{"arch": "swin", "model": "multi-label image tagger", "dataset": "pixel-art sprites of 400 made-up characters on tiled backdrops", "train_examples": 98750, "image_size": 32, "crop_scale_min": 0.8, "horizontal_flip": false, "translate": 0.12, "cutout": 0.25, "norm": "layernorm", "norm_position": "pre", "activation": "swiglu", "mlp_ratio": 2, "head_dim": 64, "fused_qkv": false, "bias": "all", "qk_norm": false, "layer_scale_init": 1.0, "parallel_block": false, "inner_norm": false, "patch_size": [2, 2], "depths": [2, 4, 2], "widths": [96, 192, 384], "num_labels": 17, "init": "torch_default", "residual_init": "none", "optimizer": "adamw", "lr": 0.0014, "beta1": 0.9, "beta2": 0.95, "eps": 1e-08, "steps": 19100, "batch_size": 256, "epochs": 49.5, "lr_schedule": "cosine", "final_lr_fraction": 0.05, "warmup_steps": 3820, "weight_decay": 0.05}
Rows from block 5 of a small multi-label image tagger, named by matrix and row number. Rows with one number belong to one neuron. Each number is 500 + 40 x the weight over its row's rms, rounded and kept within 0 to 999. All counts start at 0. Numbers have three digits each. After the name is the row's rms in percent of the matrix's.
After each neuron's rows are labels from the 100 images, of 14848, where the neuron reaches its largest size: "place" is the part of the image that holds the peak. Only what is clearly more common there than usual is listed. The data: pixel-art sprites of 400 made-up characters on tiled backdrops.
# gate: MLP gate (model.blocks.5.mlp.gate.weight, 384x192), inputs 0-191
# fc1: MLP up (model.blocks.5.mlp.fc1.weight, 384x192), inputs 0-191
# fc2: MLP down (model.blocks.5.mlp.fc2.weight, 192x384, transposed), outputs 0-191

gate.63 102:422509507517522468520530498488449443506576499449537449498506504502449473486512546458505500475475487461491454510492520461545464432538506392498493564550490461477623530502506474538494515481543468497503495433528518465515497517523532355459498513518448461525451544510490499500415449465537465559480545517510481496553484524530409476530538511545491456439505550565459473520489505496497482450532491533495528555530471480468442470561471472529491487467434524480493507540576480471472464464534473483532514408535509463487458522552604485488489583508472563494571584428421515471478463554514535556
fc1.63 105:531493511473514470510428543514485548532458486492422586502534464532537516437511418448552548547524570444500516481493527508558521449463525474486531468524444642455405467530513503533493520480506516534497554552497464445465533472542513541508510511516510538454472572497504456426481469540406493500524514566538525522516459544470501513546542483567526541533585456481557519439508463498473460536475489505555525421510456496522525465445484515505527532531555419533469516492404493533532482511435477518499437519484463550542528487437462566487552450416508441541443505488512501524504464529512509455
fc2.63 111:569461523482480498552477464511526533541432532506530564460517494470563530481483517538538596476500572465537424508471485539468568536464548539532584499474515554537473519528486524449518458505480471516490505577513446477437508536484428490485508499442539471451465532573536513435474513540477510450489528493489455502485493447533495520479522526506535496536537481443510550520492438471491480567465522478514520426496539459481540502487486547443484466619562463512470438454459514489463522461495464477451456536461519569452557411444451493594498407492442447478414528522594528509535509453523483503
place: top centre

gate.60 123:484523553474528590421487486530471446571518529536473468475518534505534513516527487465534475521499465487519541469420512458495456480495481477449494481445530457487534498519504490511430518472505500483570484604515390515521515431496404538464494499454500479496514493461442445518531457501508515494500549541519464505505522546497476610482495542474494496426517492448506484517535555497488478523549518571501538541475502486501522495562461547443467521436552529534528477476466596517497482497505476552418440470569517488588513535521558483448504465472486478530472428522586547527493538594461374560
fc1.60 118:475540524444549466405459567547514457526522529550405503518571533472526558457564446516541514507475454490582564505464491504507468457514505436459546457557467482444446517556517541542432568405539491513524546538458477438495522472573482490533526478497475541485535523514546419469491443528503494468504556579549469518561495527468548568538524587562514456491474522507512526490527557475508482547537455513481499515491540508538541505534486525414478516455548523475508434507450527489435488545508466517462458460514527503562553489520502507482509555462500487605495452493555493456467534561497441476
fc2.60 126:527481550567452462484420530491474535517428569495469531498510442598504425476483519530598503457553481500481542554518496472502489470475487478522564519483516458494415484498517522555498565472530493543493525500566490456579576478550469539452531471514473496525507456450508478475500464517576504534482475478463468502559520533556502561465559508537441481483534462437545513554509477406471446496554576518468427483554496505502535495574545493475496468437535544464531547514447506459516506478504540567477495402492475465526540510497492495426469477496466471558482498559535493546536561496412410530
place: centre

gate.315 107:524545488492528552422489524460505425518469492570525446503534453462474568568579445545521489526504605550488449511436515507455469509462530527426524523522538494495515532456512452477478547504456472473508476483514530601545478507488466493522501438475542525588519479540496505496449539467512519491435464466484500533533514523514468541457439548456485449530451560513423547470429511494521501473509502538422518521515528520501527514509505463494449469487488573437570472419475453412496552456510473535483561511479513500545553538481519511554547553495441554564503515426538535469547563587425477488
fc1.315 112:521523439556579518425486502471459462518520451509488468457459433442541520516553485512535523518488533531460444509470473501455448527489508500491503540521571516490522491450533468426495502491445526444438450452478533522527430533495492490488542477542515529600531472615448530486417473496545510543412484483545467500495527473517472508409442531440513518483467542485445509492440489544516493446481451528456540489495554502551514502541485444481443449501464517444546518434532436448465520438545509489484595513469575480571538493537540512559523583492447526484512531465490459514584522580520491493
fc2.315 108:528470550508515515459494509461504509515594461520525486457527475537437546516445484453485419554451554524476487503468467457480512453428492473458454483545526451470529476493539460499476466502465475528461469465374485533452509564535553539428520524529555539556516526554529539551565446436460480545498524485493485551510501459408479477435477540492454459503469562524524516425436537490458447471480518454515517578481501404557544508462517424548456515468569522486575520556520413473489521513517516510507555499486469517588515579472505552508475555473513482534556536477481437505537503514514530471
place: middle left

gate.120 073:435515453469469563497494464441451520492567535469616481538498521460463513582424477505466503512576460486489429500411485493464544579528528479495472450485489491542485487504505490526503499467544438542523507482485499618483512551464497497499530471462525481493450470514494587573519467493503476568528495472456482493461469456469569526505509489471579477601495540492492553456495523479533473483506455368444473524546514474436430558441484587505461507518468486458481483515535508470466552517566510497533483508551510532556572553564493554465520525520463540500517546468474462458467499487468565492
fc1.120 079:447508496452449516475543451463473471502505554503554498529514552501471532525466493507505504550491530521495506502497560512417505484441507505504476584460546490477535420495470536503579500474479474544473391532491518525520513555582491424512535517491511554498462438484487433589542459483472502584528443467513570478485488458468490519505497463548478474457433513468503482571526465398520518487529499421499510419488479451533465499486506575538552489515441516470566516515543455528480530475506474540555533515492417511503510542508490488488414572466574579475597584455446524477521512463472558520
fc2.120 067:508506541504553509523508439577585411470524583482488464571477506497509503538527506561495570473399457495531492475447455500537436487512495398489520550476568443451532482508502462498536536511489520440528483449568463448545491549527476531513461486517482580525534499474516524403497522456509472484486571479525458452522471489545486513535548457491495513478520497566473469604538513506481567564505519510517550487489532556507425456524467516543515526509456461405528477463527541521481516432447524424503474445539531463407449508531521482506478461580498490521471481478504468477540458479594520500
place: centre; bottom centre

gate.158 099:439551490439378488521518541395525430458501465511514482507499471480432486545529437464506494482467469486519495564448440562495544480489479453432534510499425506509489547421484562505479586464540476528546529467508534556485540521466524430482499458510563416436541493447527484479463491464518479484510537465446541512496495578452552534543543505514469454605432554547455478456503508487517492520478464477479515521560552530416480573483522525499492501500506567443486476530492492537506518524440517502488492516549554516469469489452573497459508566531526529582470444514496571454451500483518450484
fc1.158 103:477546518508494469468401560496453505496510519489472512475487502512490512517475458559533413561577506489506572516445525448541445491512530478479448489525469538465423477557534457483510509528490493526534504482490503483503510471551557548535524460480433514510563470473515499437483501505509491549497489531467536525515528497543480441513533506589587430499588471491482578494430544504455540479470520495407436539483439494540521533509502508437534539466542488530526480509396525413508543476528482612542484513556417546561494553550384482509508476459522479529568446508485505478504565547466520491
fc2.158 102:522463456452567569428457540546461471518503505409486460510478531485556510512489537573512452519495509534390513469523561452537437498504497511481439508522566535458485476568490447550504488491458515467478449539511449503501467478477484564573494541509458498523439531443445496521548505550528604461477468572535516496489447513457502408524445456536556481469557495509530569521512539514515483486547526547535486422473435493528469487451419503489524552449437490575461611516492536473545554444526468554477515500498496496530505521490491479531531488503488426500439484511470469583531497517499576499
place: centre

gate.235 091:471527513458471522507549555537500476406557530461579489510510482555465527532414483549504519430512527497499521538520563513501528435423504437507504449466497491542544478520540470512439511492465518554500469435454489547526551524560571496469551504523518424502501478485547472519481435516472514556452518553500535596544488523410533492580542534508501494531484531579511523578484506455524508493482547422446446569512439472469486471512454511524492486511473533516506468587506472474465549482546504567477501417569470455504460493446500549440555555496526467557565556489477570457475556503493520454
fc1.235 099:493512523477548581446505495598543464481593541493521506484514534528545524466536466482463451444432533520489513449456568468546422442511469442536455469400539490513556431529553457477481439487474574483476453502520412545501480585504488503515517539493445553537491583517525492490541492540447503502520482551517447510495494466487460482491388462502512502511508558556448496539522506524536520571459521438563511520485453472511486509531412536571492556467439481550523511544547573475399482482536430529508502461528497470544487556537515513477492490488507485508519555458441507535501498492504525557
fc2.235 091:429479536470532473507519521495461423524473496553528483543526507448462497521453484528523457486391467558508512539460546489554548503489531488480467471516545498486511527524514489540496485487562431502501451481777533496504493464567518515507449527485489478565464529462496514547476491487533459571485471451493518495493441502449562529543500449505483468562497503523519524489526457452463494490535505516479437477529477535512462454513548512500459539500487477514595481543463454486566513558504472548562542499439409455517492515502469533491559503509486513500488516472473458475482453522470552468
place: top centre

gate.229 113:504553480479543494508538408545553470481522482604544432511587507468425585489518521525561565471491530492506484477471476495483522471475575512502506539461506501516544462537457499501411486397533422458476497491501517526509519587497456469474576544553508493490475533522512477535467464497514482546427524473544530483507479493476511606537502504469469511516415519528538518520522496510496535485455445416511542490506467489475465464573499519450403472527518507500546506475537475551470515384578492485487534449498533460523470486506581594540489545492469541526449521440505576471534520524515487546
fc1.229 090:470484512521492554464540504463410490494500458456475487420489488510482465553485491532526484496555464496394556493464518462493530511582521514492443526497487567519506522472493499505488446508544529469581525500456477549515476478479512530506512481443493499535520489464389487432449526524503521516502535535492448516486534543547469467365552444463499547465518520481491537511420535554439488390516531523541499562448491514498504531463529402510516512479512510427461601503517496519543477470583477556487541477524447473502493503507564471462518586532444516416506500583471466552453500569535525543
fc2.229 099:498498484450471569440492491510457500560500432513441521502504505495487480530519448512520480513462500517437437508539505506468465511546555483417482468513437597488505485529486525544471504455487480538524506586584461494462529443457512447529537469502437477424476479484429461538479497534495569456487513571526498542519485542449547490565513463458570559481540488517500545404450481581576493472466429491496521556506443545456563543507460545455514567524517537580466460512467549497528576467475437565417454517558548523499518472453533517463552523450485442469437471523494523514496537547502478506
place: top centre; centre

gate.231 107:528486487486565522502442495499468467499579546509482454476519482565510460485530525456458458526435501541537506463521477403552480458533539464514454566494511515505561494501452427505641500539560476472517505501510540514528478511533419469514521568515542505572490624471439439476479490406547496478553504544501511458432481524530464442507528428530411438498483472559514448507452429498499461456553492504538496484459479530544457591519482509564436521505467549523523506549482495502528495475556546501562541532443466524516480505499519514499469503483512517405465524494472538497506448537514564547
fc1.231 112:464447503480516565456515553538405521465501532484451536411556519502523553520486451567581495481516460501473518463489548483479510562461591530494440423545474531466479500548464491513468408496575453483565484520413517514435486540531558568526513518540532546482547567535482517525482504515465517474534592466539514529466429537451489494468537504489496506532455524515582536451482463509416539507492504472530441501441499505540510552466495548413414468528565489517509531504484461531530559472577515472513502459498468560526568458445483505494471524485499503509467438546545474551496527562534535510
fc2.231 124:554491561479521513542534503492504506572511518526601472432502509497517511541461471530500515438468513514481437495447516510533604489465522532490507415565564492494498509505536556550509466516572473554539438527562457472520484416498463519476423520495537502474475550505514549477527505490485471499550485528497424503488451499479588525523511540452462458541490498487525524431533457467467492508533524482538509543497540488464476435424570480497431482578575433484527457504448468487530535624469477517448531509467498540504511434475501521432499414512439469451402521530555449498457462480553533500
place: top centre

gate.243 092:511531531495454547521504527488501470495525438515531497478450478528453500487522494432502476508491505527496512500509492520472461437488497448456478487436434502525508488462478494473416550500435511525554504488502516538525525483476525448482562520509515452525506435495495425553477503494462466498508526525486532508578574515443473534545478565469563475481457560514505527514467556498575511497469425504449481580487476428446565543528522511467568510491525527504473497514486574463478556538447486510478454411571592551493414511473534534547532586424593470544600501505507582474432572537457420514
fc1.243 080:451551505445523477523494613463442467531514503452556432497629485489451521559492506492468484490530475502496496587500536481489540511491536528463532478522512533491511511426493498461503475518470469542555486487507474530504470476500482504554531483460528423489533535496512571510533565532495545464504464497488491514466429515552536420569508438530479442586513519520471467510515458466472496476532514541444491490526449483560501428493453509517448452537555535473502506490479419457525543490575514575551434567433500494527602462517532442483591472525413512543472493529510571487414529451465528497
fc2.243 072:600458475479548495502536460491521536495504470566462482498492532542523496465478504476415502493454502503472561498552403448506527451511505564575479514472470461520478509495509548507484477517483571472501497502448462537541533529402501546513546542537550574537506542520473493577616518497472511520523451550428449443459534494532481512437479468469487469477464509405474475533458466501536462480520457393475492587550526487491490545455509453511553506448509504475511583541522486485466432474517543466543558565474481539569553577486508552501481564520496482454527563529483465552558453457491485481
place: centre

gate.318 109:399422574447485519565559555517507447523511494475458451474521526613471559589458465454490510521461512503470511444516542499493553445521520515386484421498477516418465565530467529520506485497518461553519497502499485517467555462536527491501473501431576422533443494458477465460522483442420519436556528465462546556476491509409506528513526511527471541609510493585484580512484523425411489490466570511459494530443522492492528496498490533494491481553488516496448514495525479481507501544518452543531498525488445477456470464544485525532457476489517502510526481536543536509449520528483547475
fc1.318 106:529505449512514490481496435539520523404557536507406528576469532507477531439472518496474509440420471421475519581558499574451477467490535509558420489496468512455489451538425480499490538510509582504491525534486531479518493552495503551532537517589408560449539498498518421478510458489494590528477542550478500510497523502444533524547488424493587553485514513536433531523489505581531526492476486426519464482556436539532440509507495550470564558451460487546492542542564486505446455500481515512458532562519487499509489543457490511510487516480522487479497487477394479516530476485580535477
fc2.318 115:491512492492541476517446585410466539566497519510511472481550504509462539463442513487475449547478507536556549479507520489529523496493484547525504457486448496463452551524552533527536537451532480566474501455558491524498503512543511540481539486509578480491486556510582513538528472497460488551517467492462542545508471480445527471484476515564484429556518501403587450430559531456458372504556518464451510488524497446529550476437500461498479445498616456547513481539440463469560479554511504544558525487421466516598508464478419581480502504502480504543513506520504479482510490460431491446
place: middle left